config = dict(
    arch='convnext',
    model='self-supervised image encoder',
    dataset='larger renderings of crowded toy scenes',
    train_examples=45211,
    image_size=48,
    crop_scale_min=0.2,
    horizontal_flip=True,
    color_jitter=0.4,
    cutout=0.4,
    method='barlow_twins',
    isotropic=True,
    norm='layernorm',
    hidden_act='quick_gelu',
    mlp_ratio=4,
    inner_norm=False,
    patch_size=[4, 4],
    conv_stem=True,
    layers=12,
    width=160,
    kernel_size=7,
    projector_hidden=512,
    projector_out=512,
    projector_hidden_layers=2,
    init='torch_default',
    residual_init='none',
    optimizer='muon',
    muon_scale='original',
    learning_rate=0.03,
    momentum=0.95,
    nesterov=True,
    orthogonalizer='newton_schulz_5',
    adamw_lr_other_params=0.00097,
    max_steps=6200,
    batch_size=128,
    epochs=17.6,
    lr_schedule='cosine',
    final_lr_fraction=0.01,
    warmup_steps=1240,
    weight_decay=0.02,
    adamw_weight_decay_other_params=0,
)
Rows from block 5 of a small self-supervised image encoder, named by matrix and row number. Rows with one number belong to one neuron. Each number is 128 + 32 x the weight over its row's rms, rounded and kept within 0 to 255. All counts start at 0.
Before each neuron's rows are labels from the 100 images, of 14976, where the neuron reaches its highest value: "responds to" is what is common among them. Only what is clearly more common there than usual is listed. The data: larger renderings of crowded toy scenes.
# fc1: MLP up (model.blocks.5.mlp.fc1.weight, 640x160), inputs 0-159
# fc2: MLP down (model.blocks.5.mlp.fc2.weight, 160x640, transposed), outputs 0-159

responds to: white object; count: six
fc1.216 [148 169 101  61 131 121  98  90 152 131 177  63 131 116 137 101 123 166 159 127 148  91 107 129 141 126  54 187 144 130 143 106 143 152 173 149  81  92 116 124 137 139  95 116 137 169 136 136  69  75 101 197 102  87 175 135 135 129 154 157 141 113 135 142 179 122 150  86 138 139 172 183 126 111 117 113 122  87 142  87 133  81  87 115  99  98  41  62 136 142 122 136 149 188 164 150 152 173 105 136 127 134 123 155 150 125 101 105 130  99 125 156 141 169 146  79 150 195 133  59 102 113 167 128 132 167 157 105 147  85 105 178 193 123 157 141 125 142 170 105 194 126  90 130 163  70 196 131 142 105  91 149 127 107 121 114 124 112  52 131]
fc2.216 [123 111 114 142 135 147 117 122 149 145 116 165 127 136  81 161 122 105 103  58 147 100 106 147 113 151  83 118 115 116  95 167 158  93 172 113 122 227 115  79 114  75 125  95 158 122 110  99 130 149 125 130 134  79 178 192 117 132  89 110 149 128 135 143 142  75 105 103  94  96 120 194 205 124 184 140 159 130 231 130 168 178 145 133  94  72 139 147 179 130 152  69 101 133  90 146 129  72 158  96 127 130  89 104 155 168 133 134 112 107  99 143 144 121  38 141 111 108 162 149 144 143 135 159 114 113  64 131 110 140 124  97 130 125 178 143 154 152 107 123 125 117 135 102 158 162 212 145 141 125 117  98 157 127 124 111 129  46 191 104]

responds to: umbrella
fc1.520 [143 104 131 138 182 153 180 123  70 126 177 121 115 161 102 121 144 145 139 161  93 122 140 158 104 133 110 144  70 169 110  73 197 174 138 160 133 198 154 108 160 122 115 124 172 163 125  69 126 154 128 142  97 129  90 192 117 112 122 146 150 130 125  58  39 116 107 177 114 121 118 101 172 100 120 114 132 129 104 118 142 151  71 122  73 145 139 150 143  87 153  88 113 179 111 125 131  76  85 119 147 122 129 177 132 116 115 132 119 135 169  85 133 109 151 122  93 200  87 138 168 181 178 106 180 164 173 126 123  79 153 153 193 103 151 107 117 123  86  70 125  69 114 167 144 153 131 125  89 100 119 154 115  78  90 167 130 108  62 150]
fc2.520 [149 128 161 108 175 141 147 149 166 162 120 166 128  95 194 133 160 134 121 186 108 157  96 130  75 116 153 162 136 187 138 106 143 111 186 123 123 115  93 159 102  95 155 107 137 117 128  77  97  92 186  96 107  78 148 155 164 232 105  79 107 113 176  95 161 125 214  82 109 124 142 103 126  87 127 168  50 132  82  80 119 156 100 144 105 204  88 119 152 135  86 117 142 152 131 126 133 128 177 169 122 146 119 129  95 129  87 146 152  88 111  78  91 117  93 128 103 161 149 117 127 173  87  84 106 148 115 143 183 146  67 137 104 109 143 191 107 119 113  62 144 128 153 136 163 131 108 139  94 103 133  77 124 106 149 117 107 133  82 117]

responds to: umbrella
fc1.504 [139 160 103 121 117  63 120 136  78 148 184 149 106 113 119 100 181 133 109 141  99 136 101  85 129 144 177  89  90 119 167 145  94 162 170 102 190 138 134 158 135 136 155 129  81  80 149 101 123 106 121 100 120 152 137 150 165 111 148 145 105 125  83 167 173 164 184 101 112 169 161 168 107  91 144 139 171 117 163 150 150 155 111 127 126 159 109  64 114  48 122 164 127 131 161 110 147 131 120 104  96 108 118 137 103 141 111 149 108  92 126  98  77 188 111 126  79 102 108 106 120  84 141 149 120 160 118 135 121 122 185 105  57 178 114 126 173 146 175 174 244 139  79 173  91 152 130  90 122 101  63 123 159 179 101 171 108 115  77 159]
fc2.504 [176 186  74  85 137 116 168 162  91  52 123 128  93 153  81 211 168 125 106 125 156  72 167  93 153  62 168 104 148 163  96 118  87 166 126 135 143 141 177  78 111 193 114 100  82 145 103 131 131 144 133 174 114 136 140 130 167  68 180  77 119 127 120 122 118 114  58 193 134 160 159 157 165  99 185 135  94 132 111 162 103 128 158  41 180 129  86 173  59 106 124 133 116 152 173 121 125 131 105 119 107 127 136 103 152 157 121 152 141 112 104 176 117 159 159 143 158 137 104 106 122 165 131 101 128 168 112 180 127 162 143 107 125 147 127  77 129  79  83 169 118 109 120 134 113  75 130 168 118 119 111 150 142 161  95 133 143 158 106 114]

responds to: snowman
fc1.451 [102 144 146 156 125  78 146 146 183  92 140 170 148 141 121 161  89 118 176 139 165 168 136 100 109 136 184 132 119 140 144 191 107 168 178 130 106 177  95 162 171 150 108 165  87 114  96 113 144 107 115 159  94 173 139 125 103 101 129 207  97 148 129  97 135 171 171  20 150 150  82 144 129 132 101 105 161 115 148 127 123 127 174 141 154 135 107 114 153  64 153  80  39 108 128 132 124 140 127  87 155  87  98  76 143 121  46 100 168 111 127 136 101 192  88 138 145 135  93 132  93 134  91  85  82 199  98 155 129 130 110 108 135 165 131 100 136 151 137 102  97 155 118 115  84 102 174 112  85  93 171 105 158 128 147  91 159 174 133 121]
fc2.451 [106 124  87 142 172  99 104  66  88 119 110 110 109 182  88 108 103  31 173 139 159 182 127 138 104 138 173 126 157 129  89 144 158 184 129 154 128  89 141 170 138 124 148 148 144 129 136 133 139 107 134 100 160  41 113 108  90 138  88 133 149  85 105 162 137 150 186 116  88 150 180 100 142 124 119 153 128 113 156 130  63 106 155 123 143 113 142 174  83 118 192 210  98 163  30 117 121 155 123 168 124 116 106 124 128 158 146 157 132  84 126 146 108 126 173 127 182  95 110 165 118 132  75 106 165 116 129 142 136  93  80 164 125 114 117 101 192 127 109 114  96 120 120 128  90 125  96 195  79 112 120 176 137 139 103 109 199 165 119  92]

responds to: umbrella
fc1.567 [112  64 123 113 170 109 175  91  75  73 107 139 158 154 127  24 101 197 128 124 148 136 175 121 119  88 125 122 151  99 122  69  89 160  75 126 114 101 138 181 124 164 114 142 111 128 112 174 130 102 142 160 103 150 106 174 141 145 158  57 143 174 125 149 182 132 117  59 178 131 160 129 132  99  86 145 132 142 139 163 217 109 125 132 119 115 109 126 108 158 177 102 120 108  85 177 151 111  50 107  88  86 126 137 129 104 152 108 116 170 154 135 124  91 102 135  99 149 210 129 133  73 109  87 125  98 162  90 135  89 104 122 133 149 160 128 108 167 139 171  87 148 138  94 148 184 151 144 174 139 133 139 118 154  87 160 109 158 147 160]
fc2.567 [135  69 103  58 170 156  80  80 167 138 127 101 142 114 132 207 126  84 110 172 150 147 101 165  84 110 116 168 192 117 105 128 133  81 157  94 144 111 148 106 138  97 130 147  97 101 103  98 128 115 150 160  87 127 140 150 172 164 119 132 114 151 176 129 112  75  90 104  69 121  80 147 136 140 173  72 139 133  72 192 128 148 126 144 163 120  83 161 176 136 162 197 154 119  93 108 115 188 136  66 114 105 172 146 148 169  94 114 128 150 117 102 153 154 125  84 138 134 116  79 131 183  88 127 140  79 125 116 142  68 180 139 103 144  86 156 102  97  50 203 140 178 112 163 113 144 100 105 115 102 119 110 102 124 123 143 123  99 118 165]

responds to: count: six
fc1.132 [ 84  83  92 173  86 137 105 129 107 129 134 134  97  85 110  96 145  59 115 131 140 149 137 125 101 146 170 146 147 132 144 178 129 175 159  78 135 153 154 129 203 166 123 170 130 142 106 145 165 123 144 114 151  96 102 129 148 100 125 143 164 169  77 122 184 159 133 181 114 125  93 169 134 162 137 149 124 127  93 124 138 113 148 133 104 167 166 149 114 125 115 131 159  64 200  74  89  73 131 120  77  98 138 127 112 138 159 101 179 133 161  90  57 113 169  49 126 169  59 145 113  56 182 148 131 109 126 123 153 101 120 119  86 127 101 140 125 137 146  97 163 120 116 169 140 113  67 137  90 146 167 186  71 138  40 166 116 133 155 158]
fc2.132 [145 129  96 114 156 155 153 178 202 149 107 119 138  95 171 100 155 180 121 145 116 143  58 146  58  96 130 158 134 149 106 113 170 169  56 140 138 134  96 159  92 112 109 105 139 126 156 166 100  90 125  77 123 160 108 120 168 113 152 125 122 134  95 149 139  90 158  79 120 168  96 118 133 102  76 131 182 167 141 169 147 157 174 147 105 117 131  87 161 150  46  82 138 128 104 126  93 158 114 170 102 126  74 112 163 136  89 110 131  93 155 116 154  62  96  75 141 180 123 118 124 204 163 131  93  91 132  97 114  66 169 141 125  91 149 126 185 125 103 139 146  97 119 118 119  72 160 142 155 182  79 182 144  98 125 110  57 140 109 153]

responds to: umbrella
fc1.554 [195 155 116 110 112 109 146 159 128 130 156 132 157 133 108 125 139 122 133 133  95 121 119 132  97 106 186 108 106 121  95 105 152 177 132 116 176 119 100 127 120 140 192 138 114 144 127 242 126 131  91 157  99 163 142 120  61 162 181 111 122 134 180  85 183 183 133 135 133 195 149 155  53 113 106 156 149 162 105 145 140 107 111  71 125 110 142  99 104 138 155  98 179 178 183 122  89 151 127 120 108 121  95 110  80 158 125  99 130 140 148 192 128  75 126  67 114 105 103  86 158 180 126 150 143 163 175  76  93 154 116 139  76 166 101 171 147 104 106 144  99  78 118  25 170 157 121 116  82 137 111 130 122 104 132 140 105  98 118  93]
fc2.554 [163  98 120 139 128 126 103  58 125 102  92 131  96 143 154 114 174 159 122 125 143 160 119 157  75 168 170  77 146 117  95 128 131 111  97 127 139 146  92  96 155 147 157 164 149 125 172  78  35  80  79 155 140 113 184 158 143 172 112 156 109 155 129 118 142 138 142 112  96 135 103 148 133 110 135 122  74 122 100  71 119 159 173  93 155 140 145 173 145 154  99 110 152 157 124 198 160 110 167 134 114 142 110 128  61  52 158 156 147 145 161 143  81 135  84 154 115 125 100 185 168 147 152 158 136  92 128 102 180 151 121 110  93 127 100  11 143 120 154 173  65 116 116 176 102 123 136  97  87 135 118  68 157  94 131 121 164 182 126 150]

responds to: count: six
fc1.86 [ 96 175 172 161 136 158 101 116 128 134  97 108 103 108  92  98 135 121 154 121 113 128 154 104 148 118 148 124 160 147 158 148 168 152 160 119  99 184  53 133 143 101 182 148 100  97 121 161  99 145  93 123 140 164 137  82 112  96 146 114 100  86 162 150 164 147  88  25 143 146 147 112 127 136 113 162 155 169 101 164 126 174 121 127 146 131 131  94  96 143 125  88 164 113 107 104 108 139 103 200 179 124 138 140  92  96 128 104 151 134  84 208 197 201 135 121 136  96 149  86 183  76 163  99  93  95  96  71 158 146 128 153 146 115 119  72 148 145 185  67 171 152 193  98 106 106 105  93 101 147  66 116 162 153 124 110 103  93 112 168]
fc2.86 [ 93 234 101 141 196 127  91 158 133 135 103 179 110  97 162  85 104 110 128 154  93 134  68 100 106  89 130 122  97 105 127 119 124 123 135  87  95  96 133 146 111  91 131 127 181 140 154 140 147 130 132 112  94 125 148 123 118 115 121 117  77 115  98 178 124 140 103 107 140 130 178 164 129 139 140 113 135  97 126 143 160 212 120 135 140  87 201 133  67  81 107 117 163 148 181  96  82 162 127 100 112 171 132 105 198 140 142 114 178  58 108 178 183  84 104 112 141  96 134 152  81 102 128 124 118 138  74 184 129  80 160 206 132 168 178  93 131 123 158 104 133 140 113 110 144 109 170 157 139 143 106 147 138 124 192 142  78 141 149  64]

responds to: count: six
fc1.342 [138 153 100 144 124 120 128  73 117  91  67 146 158 135 124  73 100 170 145 117 100 172 109 127 168 118 188 149 115 161 154 113 174 156 121  82 115 178 136 100 177  95  79 154 160 134 133 176 120 119 132 158  71 207 149 182  80 128 133 127 113 145 104 223 176 116  95  75 138  97  74 178 137 152 108 146  92  98  96  99  87  89  93 109 161  95 145 110 112 102 149 127 172 128 167 120 127 152  79 177 108 168 137 154 154 122 101 112 127 159 129 197  93 141 129  91 146 138 122  67 166 143 152 126 131 133  90 131  58 108 101 132 139 113 127 101 153 104 120 136 105  80 140  83 125 109  67 147 137 139 115 190 197 163 137 130 191 120 100 148]
fc2.342 [158 134  75 112  91 152  77  80 128 173 110 179 134 105 193 169 131 170 154 108 128 109  87 131  99 169 141 174 118  95 123 176 170 142 124 136 129  90 111 137 107 154 129 120 148 129  71 185  63 149 126 132 120 146 119  51 120 180 122 200 162 131 108 126 118 160 166 128 117 131 200 151 178 126  71  82 128 100 117 157 171  94 108 158 103  92 125  59  91 103  99 113 106  84 140 123 136 123  95 127  88 118 111 132 160 148 129  89 133 171 135 115  88 149 150 122  55 150 133  60 117 130 151 136 144 126 135 104 129 107 104 154 111 155 122 149 145 109 102  85 162 162 118  83 165 219  71  92 117  83 105 123 149  68 135 107 107 130  94  61]